{
  "discriminator_arch": "resnet",
  "model": "GAN",
  "dataset": "scattered letters and digits in many colours",
  "train_examples": 97500,
  "image_size": 32,
  "horizontal_flip": false,
  "z_dim": 128,
  "loss": "hinge",
  "generator_norm": "layernorm",
  "generator_activation": "silu",
  "generator_widths": [64, 64, 128, 256],
  "generator_blocks_per_level": 2,
  "generator_block": "plain",
  "generator_attention": false,
  "generator_upsampling": "nearest_conv",
  "discriminator_norm": "batchnorm",
  "discriminator_activation": "celu",
  "discriminator_channel_attention": "se",
  "discriminator_depths": [2, 3, 4, 2],
  "discriminator_kernel_size": 3,
  "discriminator_stem": "single",
  "discriminator_avg_pool_shortcut": false,
  "discriminator_widths": [80, 128, 240, 416],
  "instance_noise": 0.05,
  "init": "trunc_normal_002",
  "residual_init": "zero_last",
  "optimizer": "normuon",
  "muon_scale": "original",
  "lr": 0.0019,
  "momentum": 0.5,
  "nesterov": false,
  "orthogonalizer": "polar_express",
  "adamw_lr_other_params": 0.0003,
  "grad_clip": 3.0,
  "steps": 4400,
  "batch_size": 96,
  "epochs": 4.3,
  "lr_schedule": "linear",
  "final_lr_fraction": 0.05,
  "warmup_steps": 220,
  "weight_decay": 0.4,
  "adamw_weight_decay_other_params": 0
}
Rows from block 3 of the discriminator of a small GAN, named by matrix and row number. Rows with one number belong to one channel. Each number is 128 + 32 x the weight over its row's rms, rounded and kept within 0 to 255. All counts start at 0. Numbers have three digits each.
After each channel's rows are labels from the 100 images, of 14976, where the channel reaches its highest value: "patch colour" is the nearest of a few named colours to the mean colour under the peak. Only what is clearly more common there than usual is listed. The data: scattered letters and digits in many colours.
# convs0: first 3x3 conv (discriminator.blocks.3.convs.0.weight, 128x128x3x3, each kernel summed), inputs 0-127
# convs1: second 3x3 conv (discriminator.blocks.3.convs.1.weight, 128x128x3x3, transposed, each kernel summed), outputs 0-127

convs0.22:080134089074159102114139110136125098110095135164155090080149144128077150123143131152157099141144117119122142113157132115070132116174159072121160133079135102096158165183189219154119135186196105137106121167075133130145167153153118106154133103124149114089147093091134150076135105074155156141125155204181083119092106151080069111113170103165130099168079084126164172114147125162068141124156
convs1.22:089114159113107084131186123085065145128168145098079132180161091166115141153102123120090181143166120132112191206182199146108123126091130149155126123125137118083119090043125075128085160173162103078150124097215128136104130162154144127155134111156128106075148166086155168137134130155102090079093136102087142136102138135147123141116181098145084106110111085090135147114140098176113075145162
patch colour: grey; brown

convs0.91:134129125195161094157091105147102160116107136113145115083156177151140143115065159150138085125195107144177121142112152126077130105093105132130180109107131134094148150149221205122070109116128188143058086135173129078114155104152116096100138089187128119130094153087138130158126165139140140176099122115140123120166099119108103088163131153111135124090192109096088126137134209151167121041127
convs1.91:111160132147159097178095136124102142127175138072081136078136123139085122145165148234069127148182131135146105130111142104128133163197066170148155129103159132057069111147123147177122141137119143147076123185210123154149102131125126113130113096101134109055132083117078153135107145109110130156142190086162132108153140154131167105130112128087136076138122032123105133130178121102098165130117
patch colour: grey

convs0.32:173116151118152133103134121104182130111111163133171105147162141123105041117183092188063106111077084138131162070186114115165168107146138117108113131109109144139079199131143137105072105149069110097158132145162124142185133126064154117136125099172109120128117148142117153124121135153196193149122107103134157076144142093111110088139071130113160099155136106143187142099073048117119198146140
convs1.32:133128128164105130129145215112157095142211141088078087174142202201072136122140091193066164169093114082104157140136187141104112143091140130151137162139175101100136105108156077145091204122074124122137138097101140142101126116121113093142116153139096122055143103128121155109112095178102133100113123105106102183154133097119104101097075142150114084147137099111144157048143102159109118123138
patch colour: brown

convs0.101:139088153095125060155111139149174131132126163129133150106142172127129107148061133164106161090126082150189063153087213119114136140114166122144140110100159104069137148133168171100137130158120145104075102192097141085134094188145095143110133124138092086126099131142142180061139160135128081149106145065160195084164068119069145153159160131129151093133181142136142195127107090121096126136097
convs1.101:123190124169124109161100180110170146154088180132089115150058126128082097149163112143082152140131186174144105116111135107118090093126152139119147161136164159112183103159112096141137110116135163135118180127190111155122157067161135144112107149127172143200133134107105174120159187162116148146178132201164126190110098076103097103100176158126161103126188198153117058145103137179102113123130
patch colour: grey

convs0.127:131116115140193111160141141159113129136140165104053085122151142160074143090092167163111104091099119143119143139178098121095132140175101125112119149145072110140138193101097083146077140132173192142152123126115108114202178096136106074119125119136082128213109166158131143133069125104052133138146114171148175123085145157106122177106129070135158078132099078170149136150079168176122140118075
convs1.127:077160134151118107149188092173149050166167143125088123123101178171134135156100129141052152167102115131129173183131146119101156129122155132167146157144176115127169115109107148131117235134110105156135152084104116177074091128128065079134148094073109105121205149140159166139120114156107158137135182130122102095170145117095147124104155109121130130138146060146113144163097100221113124110158
patch colour: brown

convs0.66:190050119093129106157153138162092096107087143085134107106128126118159132088187116112120086133174119130122123101122130121105130056127139175154060152132075136094153076098145126122097095194031137104158146104151093061104165090139132111119124164054142111137117085139149090143149104070098093154141155101176137213156127110123136182151148149144173124148090112147103145164171161106149122103138
convs1.66:111128147144128119178111092142069099134109128098075179153081092131114125131073133150130202119084165144117138075079148147133165118151186169092140082116166155146135096196138084131129099144099153130098140137088132158068125166171092076144138090067096141154151197094115153112140120104113140145148117091194152116135104107138133188093091130121083040151133083108090078158128122102182161145115
patch colour: black

convs0.33:113142097155103147139100136140112126122120075143104119117076138121137128175148194150122128127139159115150102150066141137093105171119218041134118171094162097077077098124181147154138133138141161146125162115073173113116090105032128103183139129095120180152142076125209144145077167172128099137155131144096169058117124111103133123106072079156119114123148106169131144168114116098104107076131
convs1.33:141145132083144140150122169148190096096159134166115122102119108070109168105081166027149150059116157127141109146136180051127135145161130111093143147118119146087123135111181081149151125104199117089131106156108115095147150089124110161134134134109185081195071130098137154147067120097125107116127110110109132165079223115111149124109096127135124159089108223099119145160100134114135156151143
patch colour: brown

convs0.79:129110091147072142146141113111123101132088178158108077124144076131086139141113088123079178126088204142128150091164149120176121093076099129056131073097094075126131086131118084131166182083124091128079117107133094100109094116100103097162131103147080097102114132143133211098117127088125067091103115096109089128130032132096100167115111094123111150143119132128101136126128181084166186123095
convs1.79:156136159116115133132112082124141141129205146138086121099147178101053175129126116149091131146137154089128178165150165174175110089137171127118141147104155164111101114111167152118164089098144111120139169129115155129120123088122124119130133103064107106066137120112155119105114122177105115119138110129078202103148182131164076129206130130160070138159145121132155155098232127224096057111134
patch colour: black

convs0.57:133127130151097156126147127175111094167202125132134143117138128114164161090159115139175156127105157110172119088101063134123106112105113115085155151094190110111148098122150091096184183095067131188110167139146169133097136118113056133085101151153131113105071150157159082115184070119113032133101135132144182098112056106113163085168172129162143126146118130134142125118134128141109072076188
convs1.57:138134139131117136192134152195126126110113145152118185164124151126118151058091146059099103092186147166107125120095186122104120098178137067152165072127113127129140102135128165160089130090159104092110116176185082126113133098139095103097137151136148048146171118133115127116162075072109176162179108139099124143084164108115154097131109117086102077144106065093145178180096110106138079069108
patch colour: grey; brown

convs0.112:153076137145126057154110111157116187128072103088128124076113151127143144219173092122138102187145110173157107164141111140138096125112164122122133136149176132090110083068176108133104095111150154075128052152153114150102173124057157162114132106166159187124152117164126169121124153121141122123115106134148180091139122123152104136127137148102109101108233075100176199111133139155159162155130
convs1.112:149115119145175106125112087087155158173107146137105074124146127108107159171133106133216120100057118125119133136129130061144105167255124117092156142109109143123080122147125156147145107136137144128145118132179149114123110108152113115140137151152123113132121120112059120125086112160110125206115113146102156130158146124144208142150100134062125126090068141098079166177145118030133168157142
patch colour: grey

convs0.20:129197160108108124152184152158098139132120083151124083125150131095089164092118135096095098159156151104139127091155075117122111157050094161097039062087093108146180161124129112120113118157146172147131178172147180118118157122188178118093145131083145114100088128085081155122148094159160051159102162092092179145119146139096125149115067158091108099121158135120145194117122153105108145092138
convs1.20:107084113152136151173107096137131113144186121157084154141159147178207160137055107174129148216104137093145159183110136109131172067134156131125111133147133137153079109113108123150117126131072114115125124077131136148091030185145097130132129102136113045080167119092157091086123125113118132135107170161128130127135051168126147189118217108125134087115109109111116106140116119159141151163123
patch colour: black

convs0.65:129086088114106151125160062169075106117092135114069052122145139090141132127154142146090144103116182072075152056093141100104092114054093104121132115086173085180116130098147118136126129149115072130141120128189095126162130108121140121177147178138183138076137102128169149155143139058108165166100120100137125102101067107141092131122138072088118151151096076134109114111151076069091153155150
convs1.65:158142109093124116068138204176174130122128128098134061116235116145110162120132137079053147073114077135130118122140118080144145136126181126131137094117181138126059110154143154124142112137098131167109137101117170137109103100121132116108052155117102158090125137125105083106167158150110122107117107088076113135182161126135109143041140166135175182113103144153116089057183105141160092112129
patch colour: black

convs0.73:129129143111169101152093104169160100167144112097136148101157143109175113091100137134132173140237107126165111090149114101150160138137120151148101134120046088119124099107126142126138168155123170167162130100044140045105123117188163199065165118122125137134111133148115145158123113091156059125109099099183091111079065107167103145149131136125139138139148150129178159116094070182167169104133
convs1.73:105129074122177134171175081083066113074127151179087160173125099202089118141156108209096148183141124121145156124074208146127152151096118146122221123140111127095151099167134149135124139145046143135126113134145136134162138142140133149126132141134122175131180157142121111173119124156109165080125132156165107118125072170086148121129091122123142056134173131104118061126121106125057147092140
patch colour: grey

convs0.5:099134090080097137109098167131151110129033120120078126022110157156096146127118117145132161144124118114134116155100100136123116145120122112158138125173156191063076097117147142157153125137115191133152090188168167094094099120089119116084107143120108119120155119125206110141119155123167055172131098145102154128153152115122129086157132103164096143134132058070143100135107061186122052107155
convs1.5:125080097111113143116160044118086138147127110220127107193120067083112166120143122165124138110136129147166073053141082107161106150184141124111161132067115167151102112140144156153116028131191146175116132155128088074103112110143119104145129218157100149103073073120104100132113136117135118139108078113130163162120151136166112139096123123096161151141126098121112084119116116057127103150124
patch colour: grey

convs0.19:138171117158129167109117113035142190100147121137197144157122066159133087135056122101148127116153157175083144124196094095132122082065115137160091130140139142116142090138128108128183118067147121108064100127128082063116079187117105169163131172135116128120109159167139137130071128146107153158154100136126153192125120136115094150155140130162195053135129145152088149143110138175181126132112
convs1.19:144111121092094146139135023110180149174148109140116180096080125086137144192136147164133120128161124077127181114120160195142120109067050113198066081141119164122161113120207167123107161122119157112152117111102139122115138154119153119127126120172131116149178096144145118102198104113105149085100128149064142085136125141101082104108144124120186126184084064129124070122134112136114130123148
patch colour: brown

convs0.113:105163104081148134152168103083096112091165137098118128125120112121096123136173145114171141150139159058167155157100059207151143167127114090089096134112123124170114146130075142066198134147081100126128112125115083132134148077164099089075150173124181137125102121105063088133147121106138165124102059111054093126112129145078118137107179149151150113091198144123063156113121147099152086171119
convs1.113:149073131109139111114145198125166118180155076111171114093158169193165211091133123125132111125072106123155202148162170068117172172118106097181159183128122128120157145119114126100021136113164112111167137137123177143125134140119158128136103170129097126083118098152118128091135151116118147129051110102081132132118159119130139101102158103127092113138121149090117104100034095126153084086150
patch colour: brown

convs0.111:097114146078149153145100191090158167143112113110142155127151116201144113112107136148159108109171162169127082093172098124193186119106125157118127123101111152093186126126061149128074164161127087127178133112102099177055076123130161093078144095131115105190136178112113141099175112135134069162145116091116136132081135134139089104097063082179136137132127170199121088093132100089098092134133
convs1.111:126116116176127088060084113106166179157111145172133186126064187138171100151160140113069142130077155141080149130091057156091147113167121142100110134132139177109056127112043057114147142112182107132157149126152128110180149101168104144111131139122098107160158145108142176130149141123123116154204152109168152119149190121134139109131151129159055115101127172149084183112137129122171149102146
patch colour: brown

convs0.90:142102145105083108139089150159106107182113141074130096107149160195132119137094120178172153098119109123143133167081212106157091155157160160142201148142151118050134094113134104188122111125149096117088112158099156105137129142174135118049106158096111119182156161159187145138134162084077093139131167117170163156121163150120104062172157102087096132085109130139140113146140133190134161076164
convs1.90:095133084158173101136113063130050151111083136212117119170093101116165060164183134134169155106112144173131087124105053127103132152190144144138102144137071140097167095149099122153136106118155153085178075153151087129130205097083079113117151128098152126091099138125117118130098101145094131130209080097143121136137082137133147088124143134117109081168127139077098152177146160094120136137158
patch colour: grey

convs0.70:081100106086129101116138162099097078193152162164153130134059112097130082179136096201128132122119110099128131110075120130163151129133102064131078095139140104094128135107125108138162127172173073115150126109143090183113177121164099095074141179137231167101152123110077105113138090110163167114126140135082120167088076134074144124122170200079136131130133116095067128174129118157110126113136
convs1.70:142070128113072118067153205158101149138187121129173128140133191131196187052173121089090119097153126125135212113152191095114160144150130100177150070168153103101114130097112147121100084158199102125129126126137165157130114133116124150174116121167143100094131103128175123117155158096123151117048096078141104121138159120157123102116140105109134100116047120097146149115097115117149111083160
patch colour: grey

convs0.36:106151109139084141112185148169097140065071115128138090083093129182111154131133103098146143126126044115110145157185124135113106058150189166167143167110121132058166213123156118161147145099153104123108121122147152087131130115132094090093159115060106197161102127120195156107137137058178087178091143151121159111161136134147137147103097092114110129155174116185106110113147124136179125099120
convs1.36:121109147132170123149096140117122132157105106080093121123070151171148141113076124101121122107066168142124095150092129122145134146133107122217137119199144146081095100149124088185178153102113162164096110186171105111150137155172115130129129091148143107134150145105121178085048191179088136130127154156137163084144153128116201158129109182051093174105068141100085141129184121147111147173137
patch colour: grey